{"arch": "convnext", "model": "image classifier", "dataset": "short English words printed on busy colour backdrops", "train_examples": 45211, "image_size": 32, "crop_scale_min": 1, "horizontal_flip": false, "targets": ["case"], "num_classes": 3, "isotropic": true, "norm": "rmsnorm", "activation": "relu", "mlp_ratio": 3, "inner_norm": false, "patch_size": [2, 2], "layers": 10, "width": 192, "kernel_size": 3, "label_smoothing": 0.2, "loss": "cross_entropy", "init": "xavier_uniform", "residual_init": "scaled_by_depth", "optimizer": "muon", "muon_scale": "match_rms_adamw", "lr": 0.002, "momentum": 0.9, "nesterov": true, "orthogonalizer": "polar_express", "adamw_lr_other_params": 0.0021, "grad_clip": 1.0, "steps": 26500, "batch_size": 64, "epochs": 37.5, "lr_schedule": "poly", "final_lr_fraction": 0, "warmup_steps": 5300, "weight_decay": 0.2, "adamw_weight_decay_other_params": 0}
Rows from block 7 of a small image classifier, named by matrix and row number. Rows with one number belong to one neuron. Each number is 128 + 32 x the weight over its row's rms, rounded and kept within 0 to 255. All counts start at 0. After the name is the row's rms in percent of the matrix's.
After each neuron's rows are labels from the 100 images, of 14976, where the neuron reaches its highest value: "top examples" is what is common among them; "colour at peak" is the nearest of a few named colours to the mean colour under the peak. Only what is clearly more common there than usual is listed. The data: short English words printed on busy colour backdrops.
# fc1: MLP up (model.blocks.7.mlp.fc1.weight, 576x192), inputs 96-191
# fc2: MLP down (model.blocks.7.mlp.fc2.weight, 192x576, transposed), outputs 96-191

fc1.107 099 [121 157 121 115 147  97 106 151 153  95 102 151 141 167 168  79  95  96 151 154 160 181 127 159  74 108 204 166 123 101  79 120  88 129 109 144 102 158 194 134 140 186 109 185 162 108 175  95  54 133 141  92 131 140 161 140 161  99 119 160 126 164 117 163 103  34 135 112 123 155  55  96 149 163  98 149  84 111 130 167 145  78 130 164 122  86 165 139 134 147 106 120  95 154 104 125]
fc2.107 096 [159  94 112 130 147 104  67 145 121 101  74 142 135 137 112 135 125 131 139 153 128 105 129  92  83 149 109  87  96  83 120  64 161 143 118  85  93  88 146 167 170 112 139 116 196 156 181 204 139 102 141 124  63  98 155 163 132 122 159 118 119 153 152 117 164 101 102  60 137 177 145 146 130 106 119 160  56  85 120  87 128 162 131 110 143 141 186 130 128 134 133 167 129 109 107 172]
top examples: the letter a; small letters; the letter l
colour at peak: grey

fc1.394 097 [139  88 161 159 126 255 123 117 132  96 148 107 107 101  96 119 111 104 108 152 124 122  74 186 105 123 126 109 134  93 106 177 102 119 124 148  96 137  99 128 127 137  85 144 142 102 153 140 162 153 125 131 121  74  61 159  69 130  98  90  80 100 134 142 101 137 103 171  82 109 142 114  89 108 120 179  99 121 136 128  99  46 150 207 129 153 106 116 121 157 127 106 107 134 100 161]
fc2.394 119 [106 110 110 129 129   1  86 144 100 171 124 184 140 172 179 146 111 118 121 195 138 129 100 103 175 110 123 140 144 168 141 154  91 130 116 126 101 149 115 160 127 123 151 139 120 125 165  97  69  85 145 136 129 205 156 135 121 139 167 144  89 146  63 133  96 150 174 152 183  88 160 149 112 147 109 111 110 127 141 145 152 136 142 127 113 124 123 136 121 154 124  99 104 109  93 157]
top examples: the letter w; the letter h
colour at peak: grey

fc1.425 115 [135 172 114 133 132 146  90 114 170 164 142 134 102 125 132 117  86 106  98 115 109 192 109 122 135 100 141 112  89 134 108 207 148 179 137 115 195 110 123 146  56 117  70 112 131 116 118 191  84 141 117 134 171 106  67 123 132 136 183 104  85  86 114 126  97 116 167 123 143 132 134 142 122  58 118 164 105 218 114  93  83 152 118 150 103  93 120  96 164 112 172 116 118  96 115 122]
fc2.425 097 [122 149 148 198 102 128 164 151 118 109 169 100 191 118 103  98 103 118 134 177 159 150 110 113 132 172 133 150 142 115 109 183 143 149 147  59 102 125  94 134 167 172 148 159 116 120 114  77 148 191  75  80 120 126 121 106 123 118 143 171 120 108  65 118  63 113 134 117 148  72 161 185 170 137 133 197  86 165 113 104 130 125 101 144  78 153 137 148 128 129 107 155 155 113  91 137]
top examples: first letter capital; the letter f; the letter b
colour at peak: grey

fc1.8 091 [122 193 144 115 126 189 146 178  95  98 142 122 133 146 145  95 122 118 121 177 189 164 151 119  93 163 126 182 132 116 136  60 170 151 127 186 104  86  87 154 134 128 137  84  88 169 129 132 159 106 149 116 182 120 150 139 173 149 140 117 142 132 201 137 148 118 209 109 156 127 118 126  78 113 126  99 131 118 186 160 126 132 149 138  88 172 130 158 149  65 106  77  95 173  77 164]
fc2.8 083 [166  84  78 164  51 112 106  13 135 168 120 103 185  67  50 129 120 139 127 148  58 179 103 146 102 175 119 128 133  98 143 140 116 141 121 197 142 107  98 162 107  94 133 116 167 124 133 103 195 137 177 139 200 118 111 194 125 144  94 127 139  93 146 114 120  90 128 137  90 152  98 144  94 101 134 151 175 108 182  93  83 155 117 116 108 128  50 102 122 107 113 146 122 150 100 136]
top examples: the letter o
colour at peak: grey

fc1.176 151 [152 136 103 160 144 140 135 193 106  92 158 133 128 111 137  91 136 140 138 156 140 154  85 143 124 140 167 175 137 133  97 100 104 104  56 115 126 151 139 125 146 137  95 139  67 154 156 131 151 163 153 112 162 108 150 145  99 180 118 255 125 226 100 153  94 109 155 154 136 121 124 108 142 120 153 155 122 169 166 149  70  73 147 145  87 137  74 149 114  90 102 124  79 176 118 109]
fc2.176 128 [135 158 130 176 113 119  89  92 150 140 108 102 167 145 145 122 135 129  72 144 134 107 161  90  94 168 145  52 126  51 130 148 149 210 116 149 106 125 116  89 114 178 124 139 156 128 120 162 177 150 127 168 119 119  83 116 109 111  80  78 142 114 173 146 178 144 106 153 119 153 119 123 176 146 160 111  79 135 121 115  87 132 146 134  81 169 133 140 142 115 146 218 108 100 132 160]
top examples: the letter o; serif; the letter k; the letter w
colour at peak: grey

fc1.230 107 [162 170 140  91 120 142 112 175  98 140 165 130 119 121  89 111 161 172 152  50 146 202 165 136 119 165  61 117 119 102  86 108 141  93 127 182 102 103 107 174 101 137 143  99 133  96 103  88 161  64 169 168  95 145  82 114 100 144 150 102 156  60 100 109 147 100 171  88 126 132 176 160 124 109 147 136 147 137 154 183  74 140 105 171  74  78 151 135 104 131  71 167  85  69 116  75]
fc2.230 114 [103 145 109  91 130 141 121 144 147 101 110 156 111 104 180 106 143 116 145  74  87 144 114 126 134  95 160 102 140 140 105 109 155  85 135 177 138  89 131 123 108 143 123  92 126 123  96 170 125  58 124 146 120 128 107 151 206  80 163 183 117  95 103 114  41 103 130 160 109 126 144 108  98  98  88 132 134  99 128  70 169 108  46 152 129  79 152  94 118 149 106 121  95 173 119 146]
top examples: first letter capital; serif
colour at peak: grey

fc1.512 068 [ 78 152 137 141 173  86 159 165 192 158 103 128 100 124  97 157 133 173 122 131 111 173 145 108 105 150  77 134 122 160 164 141 167 181 124 149  94 143 106 125  98 124 156 155 118 137  71 156 109  75 139 133 160 128 144 142 102 110  69 113 122 151 132 114 123 155 123 177 160  98 179 161 100 144 129 102 142  55 129 142 103 154 136 158 172 158  98 122  88 104  93  95 127  27 117  69]
fc2.512 075 [117  99 137  87 190 156 155 139 132 118 144 136  96 106  82 120 108 144 126 117 132 138 144  97 104 124 109 166 107 148 171 157  99 192 145 114 103 102 126 171 171 129 165 150 146 170 135 131  78 168 148 192 147 109 149  85 109 123 117 138  89  90  84 145  83 163 136 120 109 176 117 136 115 141 105 103 168 118  73 101 158 117 152 158 118 124  80 164  85  83 154 144 168  92 142 121]
top examples: capitals; the letter l
colour at peak: grey

fc1.282 128 [133 160 189 162 135  77 111 114 165  80 128 132 113 130 129  86 171 151 131 142 107 171  89 144 168 173 146  70 204 129 139 142 147 161 115 151 162 146 164 122 105 151 149 113  98  87  87 137 167 104 140  96 115 168 157  85 109 155 109 129 142  70 107 161 103 139 100 135 139 160 149 162 118 124 165 166 143 120 151 137 119 132 160 138 135 120 122 116 104 204 115 100  98 185 147 152]
fc2.282 111 [198 129  95 153  99 131 146  48 151 125 137 138 110 121 177 133 131 160 121  72 104 123 184 159  85 152 168 171 188  98 195  92 157  86 142  93 135 131 169 161 122  94 127 135 135 157 104 162 143  88 151 126 160 207 171 107  85 122  92 135 133  99 105 115 202 167 114 144 110 101  98 161 118 117 129 183 109 107 176 129 166 107 134 152 148 129 139  93 133 159 107 133 115 157 161  97]
top examples: small letters; the letter p
colour at peak: grey

fc1.406 126 [146 109 173 110 124 122 156 165 138 102 114 183 132 170 158  81 192 164 104  82 129 139 106 140  31 109  86 132 109 189  97 141 177 140 147 153 185  83  87  86 138 116 138 129 144  85 144 136 187 129 109 122 124  97 118 119 159  91 174 102 104 121 125 131 151 129 113  61  91 168 136  89 167 141 142 128 189 170 120 162 143 135 173 151 118 122 116 130 118 115 105 238 138 132 165 111]
fc2.406 114 [ 91 188 117 154  97 143 165 114 128 129 101 112 167 151 124 121 157  96 120  52 118  94 161  95 104 164 102 157 113 156 153 112 165 151 117 117 177 131 139 136 123 133 114 101 153 110 119 162 134 109 113 144  81 146 170 126 205 100 113 151  87  87 182 109  68 163 137 128 132 130  89 161 183 129 156  98 149 127 177 124 141 159 121 105 121 123 159  73  91 118  68  93 117 120 153 115]
top examples: the letter o; small letters; the letter h
colour at peak: grey

fc1.530 099 [140 129 127  83  81 123 122  98 134 157  88 106  76 121 137 131 129 143 126 211 116  86 151 106 123 121 189 154  97 188 171 169 137 100 109 146 112 108  98  90 195  97  80 146 138 168 111 156 126  75 162 141 131 123 117 113 113 131 150 192  83 167 157 165  62 101 123 124 109 134 125 109  95  84 142  99  83 143 160  69 126 136 157 185 120  82 134 129 102  79 145 134 136 127 150 130]
fc2.530 105 [139  58  87 145 175 101 185 135 151  56 123 145  97 123 124 165 106  95  83 131 132  85 144 141 144 162 102 130  92 104 113 132 164 111 100 189 151  75 109  96  81 158 115 118 108 113 152 151 192 140  95 113 200 188 114 131  81  83  81  87  66 117  53  96  89 131 165  98 130 141 121 105 163 119 158  74 108  75  83 146  75  92 165 144 158 129 144 112 146 115 132 127  99 107 109 116]
top examples: small letters; the letter p; the letter b
colour at peak: grey

fc1.31 114 [179  93 124 195 179 145 130 144  98 156  85 165 120  84 123  93 182 115 156 127  68 173 123 207 139 128 130 134 105 116 156 135  92 101 120  93 104 130 133 131 142 138  97 125 136 104 144  85 140  65 159 118  76 129 124  80  89 136 148 118 146 163 100 172 127 114 121 144 174  83 101 148 156 133 134 188 101  80 160  64  47  65 113  94 124 137  94 137 200 100 137 172 136 106 127 116]
fc2.31 098 [177 152 109 144 126 114  53 131 120 107 110 120 158 119 219 176 119 168 140  74 181 119 121 110 102 120 156 134 156  78  77 141 160 129 113 111 105 151 185 135 146 113 164 148 148  84 130 180 138  76 120 126  94  78 100 161 165 130 117 115 107  97 163 140 178 123 159 127 161 139 118 109 127 144 158 142 147 128  67 139 131 126 111 143 156 146 152 109 149 128 173 147 140 153 114 138]
top examples: the letter a; small letters; the letter y
colour at peak: grey

fc1.190 076 [175 166 204 138  91 108  66  70  80 142  80  66  96  87 146  75 134 123 174 119 143  60 126  97 167 142  87 110 107  87 130 115 119 140 103  96 142 130  91 121 144 140 141 130 165 109  96 163 168 146  94 135 103 106  83 188 145  92 148 106  93 126 179 149 144 104 147 121 150 125 140 130 125  96 190 164  85 130  90 133 143  96 103 103  64 104 137  91 140 111 101 130  87 202 184 111]
fc2.190 080 [109 174 101 167 133  95 121  58 142  99 185 116 163 138  94 112 135 160 199 119 132  83 105 105 125 127 105 122 145 130 109  96 134  80 135 119 169 124 157 155 125 112 118 167  91 132 147  71 170 153 139  87 132 141 136 161 139 157 137 156 148 174 104 182 108 133 115 143 125 138 127 109 136  70 131 116 146 178 134 128 110 103 119 170  82  97 133 122 133 158 134 160 104 149 184 146]
top examples: capitals; the letter a
colour at peak: grey

fc1.370 091 [149 108 127 140 148 127 171 106 132 110 186 105 216  60 124 128 195 145 154 172 153 103 134  86  89 123 127 144 163  98 134 204 168 151 130 168 122 135  82 131 113 129 187 134 102 103  98  98 161 135 183  92 115 159 123 131 101 219 142  91  80 116  93  80  87 112 125 138 155 124 134 139 117 120 152 155 133 118 193 109 145 139 152  89 127 148 111  99 154 104 211 204 156 123  92 124]
fc2.370 101 [152 145  98 185 128 155 125  99 151  99  63  39 211 130 114 164 123 169 141 145 107  98 118 105 185  65 146 142 110  78 144 168 113 125  85 132 135 145 105 122 107 148 140  86 126 169 142 151 224 105  51  57  97 130 113 123 156 135 101 169 107 170 157  60 160 108 145 161 150 192 110 136 110 147 200  84 165 123 118  42 144 125 112 102 140 130 154 153 166 139 137 159 193 146  93 116]
top examples: first letter capital
colour at peak: grey

fc1.475 054 [102 151 189 144 118 111 113  89 184 130  67 112 107 118  66 139 119 137 100 145 176 149  77 159  95 143 143 176  97 181  93 100 121  48 128 199  92 183 119 109  78 131 140 122 138 134 111  60 137  89 171 123 129 179 117 178 108 126 144 131 161 123  98 122  97  99 127 135 110 117 128 131  97 115 171 152 139 103 198 144 160 146 105 132 134  97 189 201 116 112 185 118  99 129 124  87]
fc2.475 078 [133 165 115  88  69 157 129 175 146 175  89 151 151  31 170 130 184 137 110 189 104 148  88 185 178 158 166 158 145 108 119  96 146 172 108 135 120 159 111 124  98 123  99 124 135 129 172 117  92 125 162 160 143 122  61  89 141  82 111 121 196 137 117 113 154 111  64  90 117 125  97  92 109 177 121 119 140  82 153 104 125 124 119 122 162 156 141 100 162 133 182 110 117 114 150 130]
top examples: the letter d
colour at peak: grey

fc1.540 116 [145  79  54 103 191 122 132 132 190 202  89  78  94  73 147 184 158 125 176 145 184 166 123 144  69 104 128 115  81 195 132  99 109 132 135 123  65 147 123  93 133 127  90 142 138 105  87  96  78 117 109 170 148 166 175 138 105 157 109 127  89 152  80 118 167 105  91 120 181 167 162 108 181  89  99 102 124 197 132 132  70 145 157 146 157 163 171 114  84 159 115 148 104  91  68 189]
fc2.540 106 [ 92 178 190  43 164 187 167  78 102  93 123  90 104 161 100 153  99 121 148 113  95 148 150 146 147 104 125 143 122 178 147 139  98 215 183  96 183  98 112  83 130 179 124 123 148 132 137 156 136 150 171 135 133 135 107 169  65 125 127 100 151 131  80 113  88 152 103  65 154 153 141 148 151 104  58 141 136  98 110  96 188 159 116  79 158 168 140 117 116 145  73  74  56 156  82 106]
top examples: the letter i; small letters
colour at peak: grey

fc1.201 083 [213  82 130 100 112  81 153 143 132 155 128 144 108 114 127  77 197  94 114 112 139 107 191 141 164 125  81 132 129 158 184  92 105 127 137 139 105  79 143 133 113 129 155 174 160 153  78 142 155 177 133 140 120 140 108 113 142 115 161  86 143  97  81 197 177 110 122 138  74 118 129 106 123  40 155 138 161 124 146 113 192 123 190 155  70 134 163  73 164 117 104 161 108 149 154 123]
fc2.201 095 [ 83 165 124 108  98 126 127 106 114 145 101 110 104 115 151  67 135 122 209 128 109  53 129 110 114 114  64 123 139 152 159 152  89  95 133 114 101 112 108  90 156 117 106 170 104  99  88 129  74 156  93 109 150  65 141  92 203 173 132 158 133 143 198 141 127  92 128 157 169 121 110 123  11 118 164 137  93 177  97  58 106 158 159 128  81 172 136 151 157 150 156 117  95 159 187 170]
top examples: first letter capital
colour at peak: grey

fc1.12 126 [ 98 150 133 190 163  89 116 117 148 106 122 129 146 168  83 144 113 178  78 125 149 104 173 154 134 137 125 149 147 130 160 124 100 101 197 139 144 146 134  96 113 140 165 103 134 151  65  85  45 145 165 115 110  86 121  70 128 173 147 128 170 119  92 118 125 138 102 119 149 144 114 170 158 109 150 139 126 133  93  92  76 121 168 168 118 124 149 131 146 115 146 105 119 153 149 122]
fc2.12 116 [ 97 148 115  89 103 147 103 121 145 111 177 141 153 163 185 141  91 145 105 107 118  67 202  86 136  64 106 161  80 110 123 146 146 124 144 117  68 114  93 122  85 125 126 124 116 143 124 190 110 169 103 107 138 151 115 178 190 132 113  72 129 109 167 104 154  84 145 116 178 126  82 153  92 105 130 127 163 124 150 164 133 114 191 160 130 145 133  84 126 107 146 135 113 135 117 160]
top examples: the letter a; small letters
colour at peak: grey

fc1.551 081 [151 146 151 129 104 121 150 107  94 141 167  85 151 169  99 177 116  96 143 137 101 119  61 124 100 160 151  82 163  98 146 145 113 113 162  88 105 161  91 155 148  97 107 143  69 121 101 122 135 139 152 111 144 129 119 132  50  97 169 162  98  94 104 138 133  98 142 121  88 114 142 132  95 160 108  75 133 116 123 108 142 108 180  44  27 160 137 198 183  42  96 114  84 162  78 162]
fc2.551 100 [128  82 114 122 199 108 194 140 104  97  65 112 190 165 124 168  54  98 166 112 100 175 133 171 110  90 166 143 170 102 148 108 158 129  98 174 150 204 132 117 124 166  98  99 105 129 125 105 143 192 121 138 161  95 126 152  87 145 121 129  96 120  83 130 129 130 143 150 101 150 114 143  94 133  44 111 137 176 120  87 146 115 114 100 198  93  90 142 116 133 120 109 128 104 173 135]
top examples: the letter o; capitals
colour at peak: grey

fc1.156 106 [172 100 105 157 100 148 156 130 196 128 117 146 143 102 147 118 119 137 164 152  89 102 170 128 122 133 145 115 101 110  79 107 133 128 124 117 160  87 117 191 165  94 142 112 162 109 159 114 126 107 129 160 158 167 120 112 175 100 138 152 176 125 117 127  70 140 150 145 144 137 147 133  52 104  92 126 110 127 156 146 150 108 121 148  99 125 132 183 208  71 147  92 110 150 118 125]
fc2.156 106 [105 177 175 111 144 169 171  86 134 143 146 120 121  92 106  71  82  89  98 193 104 189  93 139 143 114 129 143 114 197 103 164 112 108  74  74 140 137 133 152 109 132 145 148 121 192 131  66 114 163 136 122 194  69 106 105 125 182 103 126 145 141  95 164 153  76 112 103 111 152 135 113 168  61 137 115 169 109  77 141 144 168  85 121 139 127 118 176  84 151 138  84 114 111 162 122]
top examples: the letter o
colour at peak: grey

fc1.192 087 [151 117  82 187 109 155 149 139  86 151 120 110 106  76  95 162 130 100 106 118  95 131 151 157 153 140 167 113  98 162 120 180 152 129  92 215 146  96  96 115  94 124 157 118 169 140 168 170 150  58 131  56 134 129 108   8 200 100 113 105 108 116 152 122 153 142 148 176  99 134  87 134 124 153 124 135 119  80 186  65 111  97 156 131 107 159 107 106 119 106 124 165  78 108 165 157]
fc2.192 086 [103 212 139 121 117 141 121 140 208 105  78 166  94 103 128 148 140 169 194 166  94  87 117 112  97 144  98 171  98 106 146 139 154 119 143 107 153 113 159 137  98 152  28 112 142 140 110  51  61  61 136 168 126 100 153 111 146 201 145 184  97 144 146 151 162  63 171 145 118  61 112 154 155 155 116  94 144 134  95 120 149 110 149 151 122  79 104 116  98 111 157 119 135 178 104 154]
top examples: capitals; the letter a
colour at peak: grey

fc1.28 080 [142 105  98 126  90 100 122 153  94  86 177 126 106  69 120  99 160 145 126 119 155 141  69  63  44 148 154 115 159 101 155 154 153 191 146 135 171 135  93 146 105 167 102 137 140 127  91 145 136 162 164 149 154 129  98 114  78 136 142 216 133 136  92 155  82 130  96  85 173 139 130 150  37 129 170  86 157 161 112 104 135  99 126  85 115 150 105 155 140 120  57  96 152 135 118 146]
fc2.28 091 [181  69 179 116 163 169  99  76 152 129 121 143 109 208  95  57 180  94 135 101 132 175 119 174 145 180 106 123 119 125 168 129 165 110 179 119  97  97 160 141 176 128 139 138  93  82 160 104  97 151 100 214 127 125  68 123  97 151  91  68 137 148 112 171 131 128 103 108  92 102 181 136 141  54 120 110 131 176 166 165  99 102  89 142 116 131  86 111 129 113 114 100 151 101 193 110]
top examples: the letter o; capitals; the letter w
colour at peak: grey

fc1.159 119 [118  92 138  95  77 109 192 110 139 131 128 145 117 118 120 108 168 153 158 128 102 200 154 130 164 104 110 112 116  56 174  72  64 156  87 112 165  71 153  74 146 141 143  95 169 102 131 115 157  74 171 122 117 150 117 154 117 118 128 143  87 101 139 112 168  91 127 112 147 106 152 206 156  89 138  96 163  67 144 115 126 134  97 117 147 117 163 134 130 114 170 120 160 186 201  94]
fc2.159 104 [ 54 155 133 115 121 141 128  70 116 121 163 147  39 153 123 170 189 154 106 147 162 167 102 132 114 132 106 154 168 177 104 145  85  74 111 169 145 130 115 224 124 128 127 126 137 160  63 138 128 157  88  95 130 130 110  96 112 119  91 177 125 146 140 103  82  52 126 109 155 138 125 103 129 126  61 100 131  84 131  94 120 152  84  99 178 170 130 147 132 142 145 111 106 121 166 101]
top examples: capitals; the letter e; the letter p
colour at peak: grey

fc1.445 154 [156  87  99 103 143 117  94 137 127 108 134 124 106 143  94 126 113  97  90 122 133 110 150 147 126 127 139 115  73  89  94  81 120 115 124 136  88 133 153  98 122  89 123 111 146  71 106 105 179  82 139 104 138 124  95 119 106 135 147 121 115  66  76 123 143 120 132  67 160 153 113 130 162 175 153 103 140 104 152 221 180 108  91  95 126 156 126 108 181 143 170 104  73 167 113 125]
fc2.445 120 [158 108 157 206  75  87 150 127 121 139 107 142 123  92 171 153 112  97 113 152 152  55 181 136 141  98 129 142  97 100 123  63 189 129 149 154  75 126 157 124 141 147 121 118 168 117 116 215 100  68 171 132 147  95 142 145 120  45 169 176 108  54 154 120 111 165 127 136 120 116 111  98 105 147  70 150 108 117 165 117 119 131  75 147 129  69 157 105 123 129 148  85 151 115 140 185]
top examples: the letter i; monospaced; the letter g
colour at peak: grey

fc1.146 068 [199  82 140  84 157 153 140  59  97 128 116 206 117 144 134  89 152 119 109 150 155 149 127 121 117 176 172 110  83  98 186 101 150 161 199 148 132 121 133 117  50 130 126 137 118  79 110 115  63 126 136  84 138  97 115 172 127  85  82 142  98  92 115 124 104 159  94 111 118 146  83 135 132 153 114 179  79  59 165 102  98 150 179 165 154 118  89 156 153 180  95 112 147 132 151  42]
fc2.146 082 [165 167  92 112 115 142 138  96 112 104 101 130  74  96 143 141 128  74  85 131 173 170  59  61 143 138 193 169 142 192 127 160 127 137 171 170 101 146 139 104 116 135 158 101 151 112  74 112 105 161 144  82  92 101  85 171 136 155 188 110 133  82 126 124  55 134  79 195 143 153 146 117 124 140 187  89  98 132 100 106 193 165 155 151 149 134 111 151 138 164  79  79 166 128  93  70]
top examples: the letter d; the letter y
colour at peak: grey

fc1.409 083 [ 87 139  82 135 164 151 148 176 139  95 133  86 107 136 185  86 150 147  89 181 126 115 165 147 188 154 186 110 151 139 116 180 111 129 178 146 175 132  97 115 104 123 103 145 141 112 144 137 154 108 126 112 195 130 124 138  75  77 127 101 127 133 110 104 145 171 157 132 113 157 138 121 109  67 158 178  81 165 120 118  96 141 141 123 167 125 124  95  83 128 124 188 198  96 214 117]
fc2.409 095 [166 160 117  93 121 143 147 180 155  93 108 121 198 147  76 118 145 163 116 148 122  80 136 135 104 178 147 138 151 124 133 148 111 125 169 102 144 117  74 145 165 155 120 105 142 147 134  91 140 119 115 106 190 126 161 140 151 153 174 171 153 183 153 129 115 126 114 124 163  64 126 168 136  83 160  99 120 149 157 109 136  98 112  94 106 135 152 186  83 136  88 113 229 124 133 103]
top examples: the letter i
colour at peak: grey

fc1.319 078 [150 162 129 143 103 196  87 138 131  76 178 177  86 108 111 164 133 100 165 152 101 138  87 119 118  86 127 179 165 147  96  98 133 141 147 135  96 114 131 106 119 141 140 117 118  78 148 192 114 119 153 154  71 108  72 124 103  93 162 145 132 114 136  58 128 214 113 190  91  89  92 129  97 172 190 139 112 139 131 169 153  63 102 162 137  97 205  65 106 116 145 136 125  94  89 149]
fc2.319 102 [ 97  93 135  71 139 110  96 161 185 130 171 139  98 158 157 104 156 167 117 126 195 129  81 132 169 119 111 166 162 146 170  53 140 156 162  77 111 107 109 130  74 147 133 122 149 104 140 104  66 103 145 127 110 128 177 177 164 127 121 121 188  89 100 113 120 215 143 150 155 173  97  81 122 136 104  97 141 132 138 197  98 137 129  93 171 102 132 125 169 117 128 155 134 136 125 162]
top examples: the letter w
colour at peak: grey

fc1.390 076 [135 102 102 163 100  93 148 125 161 119  98  70 142 141  58 181 102 169 115 116 131 191 123 159 135 129 190 201 118 170 116 171  93 120  75 132 116 147 181 136 113 169 167 143  78 112 161 112 164  99 170 174 126 117 129  95  85 125 127 207 147 130 107 131 122 159 134 133 167 128 178  67 140 127 178 162 112 134 125 122 189 189 117 133 117 153 168 108 180 129 134 122  97 122 123 175]
fc2.390 103 [ 83 190 199  78  81 149  73 156 177 159 148 161 168 159 156 136 104 136 113 137 142 191 129 167 134 116 184  97 128  93 168 116 143 130 127 111 163 104 141 123  65 117 142 130 149 116 158  69  88 166 114 135 136 152  93  87  36  70 154  85 206 139 115 141 126 169 135 119  41 109 159 112 126 106 114 143 144 104 169 193 102 103 119  79 159 140 147 130  99 150 161  74  82 131 169 119]
top examples: the letter d; the letter k
colour at peak: grey

fc1.433 117 [114 121 126  73 111  66 164 161 159  97 149 161  66 107 103 122 159 137  91 126 122  94  90 197 117 110 133 105 126 108 121  73 181 131 111 142 154 163 134  86 146  93 118 173  63 104 115  90  93 134 110 122 119 159 123 130 106 137  77 162 151  81 118 118 106 101 162 112  72 100 117 137 205  96 154 128 188 104 127 118 101  89 107 104 199  95 109 158  98 143 138 143 112 134  99 115]
fc2.433 107 [126 181 127 107 132 161 190 162 136 173 124 131 118 105 103 158 148 128  85 127  85  86 190 112 150  71  71 141 146 154 133 163  99  90 128 161 135  99 135 128 155 183  96 156 150 134 119 154  91  98 135 137 179 124  75 158  98 104 179  84 130  96 115 109 104 110  89  92 119 146 100 144 148  95 182 108  87  89  82 164 168 111  97  92 114 108 130 128  72 146 169 162 102  74 103 127]
top examples: first letter capital
colour at peak: grey

fc1.127 100 [147 196 196 127 138 142 110  59 156 150 143 158 102  80 159 112  78 134 106 104 145  70 123 135  88  97 112 208 101 147 119  68 143 128  80  62 124 140 137 151  93 150 183 104 132 148 139 119  81 156  87  95 138 141 147 165 160  93 140  32 158  93 166 132 168 144 134 133 127 108 124 154 146 134  88 147 124  95 186 126 150 139 170 115 116 115 136 112 170 130  97 105 111 149 162 120]
fc2.127 097 [139 169  83 144 129 169 152 107 122  61 110 141  94 126  86 110 137 138 103 173 131  87 139  85 171 132 109  46 153 132  87 159 101 128 147 146  83 203 160 150 105 137 130  84 195 106 125 156  76 107  59 161  88 106 135 119  80 115 125 172 161  76  79 136 112 130 170 119 163 126 174 107  72 127  78 107 133 136 156 156 123 130 118 113 125 135 147 148 156 158  87 158 112  90 137 108]
top examples: small letters; the letter h
colour at peak: grey